python train.py --train_examples=203450 --cutout=0.4 --targets=["face colour"] --inner_norm=false --init="trunc_normal_002" --learning_rate=0.0014 --beta2=0.999 --max_grad_norm=0.5
Rows from block 7, named by matrix and row number. Rows with one number belong to one neuron. Each number is 500 + 25 x the weight over its row's rms, rounded and kept within 0 to 999. All counts start at 0. Numbers have three digits each. After the name is the row's rms in percent of the matrix's.
# fc1: MLP up (model.blocks.7.mlp.fc1.weight, 768x192), inputs 0-95
# fc2: MLP down (model.blocks.7.mlp.fc2.weight, 192x768, transposed), outputs 0-95
fc1.179 105:491504486484462508469484524475488529505501486507503497537464492492533484473496505512477481504459493499445498488493539488496515497496483529518475492502512456510445475500487534516490541535468544467483480522467525559486513544469501474478541459451532497520493492483478474467512527481516459512
fc2.179 096:483447504511497489477482483530480549476534533472514518490517451523526549458509518493472483494495507537495495474461511520485492471539488536490473489523510469494450468524514529463492548532483456491513479528492523553474459480498485520492537467524447487514446516480497519486548470517515502494
fc1.180 109:543506485513510469473529509513468497559513512488499520506471485495519485454515495496528496496530499470536481485508464496497543498519513532512503535523460501528542525502531493508467479510488537465457508491501553495482514486565479508510510500480544511494550474505515523507485482552518521518
fc2.180 111:537483456493467460454493509497521489492492584494512535483506461524506514488499492510526515446509457505502489510482486529472479507534505495468475481509500467482498494578507511487488485541494462507550499521509515512518532518505460524501529499488428512534527503495500541511470500512517507504
fc1.181 089:508513499543446493469523543526481475535501530506540519495539483525524478485493507508481525491512475498502510468456493494480501500508502506509500497529513484513461462493480482534498475508480525534532487495509524529475497531477458508512495488529487517496520445461533496508503527445494528531
fc2.181 109:470479471509467492499498499513472444511526493488502516502521483542525496475503486472500525479511496526515488466480512502527488532512504515489519448502502483480467469502511498467548502510471501541488479535452479482481494520481496484510504478545450491535476490505527465514471535484488517501
fc1.182 100:443501486526485488482465531493502538531501527477521529508474504457536497483520506519479471464454493481455500479544540501487501490502485530502489473533503497487485495506465540514506499518487538475488459551453476542487478513452484476466502525462564495478474501507513460476536501510510453518
fc2.182 103:507498511502462472483461512477507506494487521510525524463481473493519490498506484500476528468450466469526481451522490509494484472471463486469464444469486496472488490500509520507474448570507497509505491497496466468450521481531478500480501525459455508503547470465481534472455493518477502485
fc1.183 110:465479459570496541490534523498491539484527507500506532485517487522511511500457504526428482510522476473436535499527503484510497530514514501501476511517527505508511510490466497471475492511457548511502489493515513538522504526498483481518489481510531495541488482481519502474489504461500500512
fc2.183 118:472527505501493519512537486471438461501506492483463505470502516511495487484484479481490491483531488532460495499491506480479447519508495505478487476505480494459502486475515500446505507539468528478453507508470485487479471510515503483475498443521437499505439505481528462520448516483448516491
fc1.184 091:478495506503516484506500495523485520507485490514516524499486472475496484489489498505460513485455511517520544475524489486491522497476515495505521476488503524477487510555483490514477489505510500519485442527494484494491478561501482493508506552498577509495492538520545477513535523525494492518
fc2.184 078:467463542484528472527550537504488489520528497483513513534529469524519479507492477483477490542491520530485529485480525457488482532515535548498511490521528521530465515470509501462501501589490487517532488482499507470481514517476459471535483499501427513513517525532488487467466492507494515470
fc1.185 106:514526505490487490512500506549512510485517524478525502565477508470492509503527475532477529519492482523488528523501464509550501480495552486470502472510496481537514464525467518483494482514531487475522453505531478499497472542473485525503475526486546455478492504493450503475500516518514467482
fc2.185 091:478494482519467540525487502457483476517506450485545498519473530497546478494500520471532463537477512497484517531469506439444496483504489467534528532502464502505502511461526451502524485541469559505435520452477483508496494534489553476508483494505485497510522446506508444522515503489526522489
fc1.186 097:508548518491511488478523513484493522485493524455484531532523491492496555512479550502506479466507493488481519514508545493515501499468504464483504499502468476538488516499409566554513486519484511452484494487482511507522499510497486511497473499480543480556511497519500464482493493526496479470
fc2.186 094:531514498519464463465496496518530491503492548495528500475486455498522505450508508507521490524467489483496493520460470520465485485523463528508462484490496470461479500546489484492468521547515462512532499489529488524513501488529449530483517492483425532493499516508485536479486499520510511491
fc1.187 088:490531506542473502498530496506495514513503525546495478504471491521507499481499493488507512544475467534485486509473483451518528524484471490552536500494493472505510526497481434476507478491500492510502477478478489464494529504490513511496507419516468516475520497539532480495516501477504505476
fc2.187 102:465546553506462505539504502532504477484512462523520490500512514560507451480495469483487486528481490486462480491504493489514489524482492517488515473445520495548491462458484484507509497494493522504484478499488482455470502504482498522544494494519432503519536494534517461489462549459526489489
fc1.188 083:508530517495529491475521522496492525473483465547477545476476523510497504544519555500478515465545496494477517510498480522529502473484495466504519469445519531519466532446475472504478493478502505508520499540497506531509502519500516548532484501493484520495514513505491509538502447497495496502
fc2.188 091:507526520476518513492503503521473528506512500539481501492470472531486564506500506510500536478522489501537501460501517501527481472458527522508469472473473497524493494478496430478454499500491477495524495499475518504471459500534502480523506490506419485526469549517517527530522488556466483483
fc1.189 096:535506495467497575458484495516501476500484457506526490515447521541520454475484488482491495496497479501495499508480525507528472529514499504444521477538510506479455466488529550526498473479530516501532551510502512510517524449497543494482496470502490492517514489446495520466487499541504505523
fc2.189 099:487471509490486552502459527466512572483510500505442507489505487541469561445489508495489503455512498500517487487502522497527521512496492493535483524514486457497516533491513502469484491552479502497470477460495486503483521512510541500483492515520440492497467463477528516463533480516484527504
fc1.190 100:514479482504480519488510497536491446522513529485478478495487519537481471531525451494485516523452507522542484514512484465536521496493527462501539444466504533481482496492455522447495471509493511500483481499553476463500504519512528544475489554470474520480522522488482494523496506521499506504
fc2.190 101:545525509471522510490493518502495517496498504515450496479536491493458570524499525533502510456499517473521499508553531504505487502484512445524497508508488529512557529505489492513462500508473484522496483519494512521463533519493507539499484511493427523519554509531536522530531480507532513513
fc1.191 104:505488432547501486491539497513471480528532549469505492500496456484501494491500529487475497477475483469495493483534505477486517519489455478497522508527476498493506503529516546519486479520510531483487476513478495465495499480507497452470516498506535474478477499520500505458512506487516496499
fc2.191 100:514504485476488496463502523527510468467499539512507517497480471463499493476447515512510459488479520487478502502507467470517496481497490512506454506527490497475526535536498518491445527540498471467506538509513539491484517498557486513487510466441431513472473490500487550526497481476484485482
fc1.192 101:476541449511467509497524536469439544513538511481516521494511497448532494492480554490485503515476535527525510472500506466464498515495471538482524497482543520491487502520521488470459494505531492526514492514477468493477459472481509500502525444491478496486537512503478490493545531496480490494
fc2.192 100:533528530489502461484486474497517508508482525508478483480488530502465483473481480535495526476464535497491497528534467493472473454489455488512490508476531473502473509502458531511499536543520496505527492493544502511482518464504449496501483537466426515502545491491450509497443511477496500511
fc1.193 089:462479511524487534519464501462497507500517482514502522516485504503495517501548468519517530522490483513509498430500442483527515517494506547530485512509474516539535484485492455478446474524477538482460492503488489466520476507534509496512502503501500461492500505513485499513505504543495461493
fc2.193 078:491467484555487491469492481503502499455555514475484505461500467515501496494537492506514466488509478459458487546464497504526507523504504521513470521481536504531504503489448491485477505547472476477521488534484497495495491482508463519545520447478465516486529490516480526478520530472531511525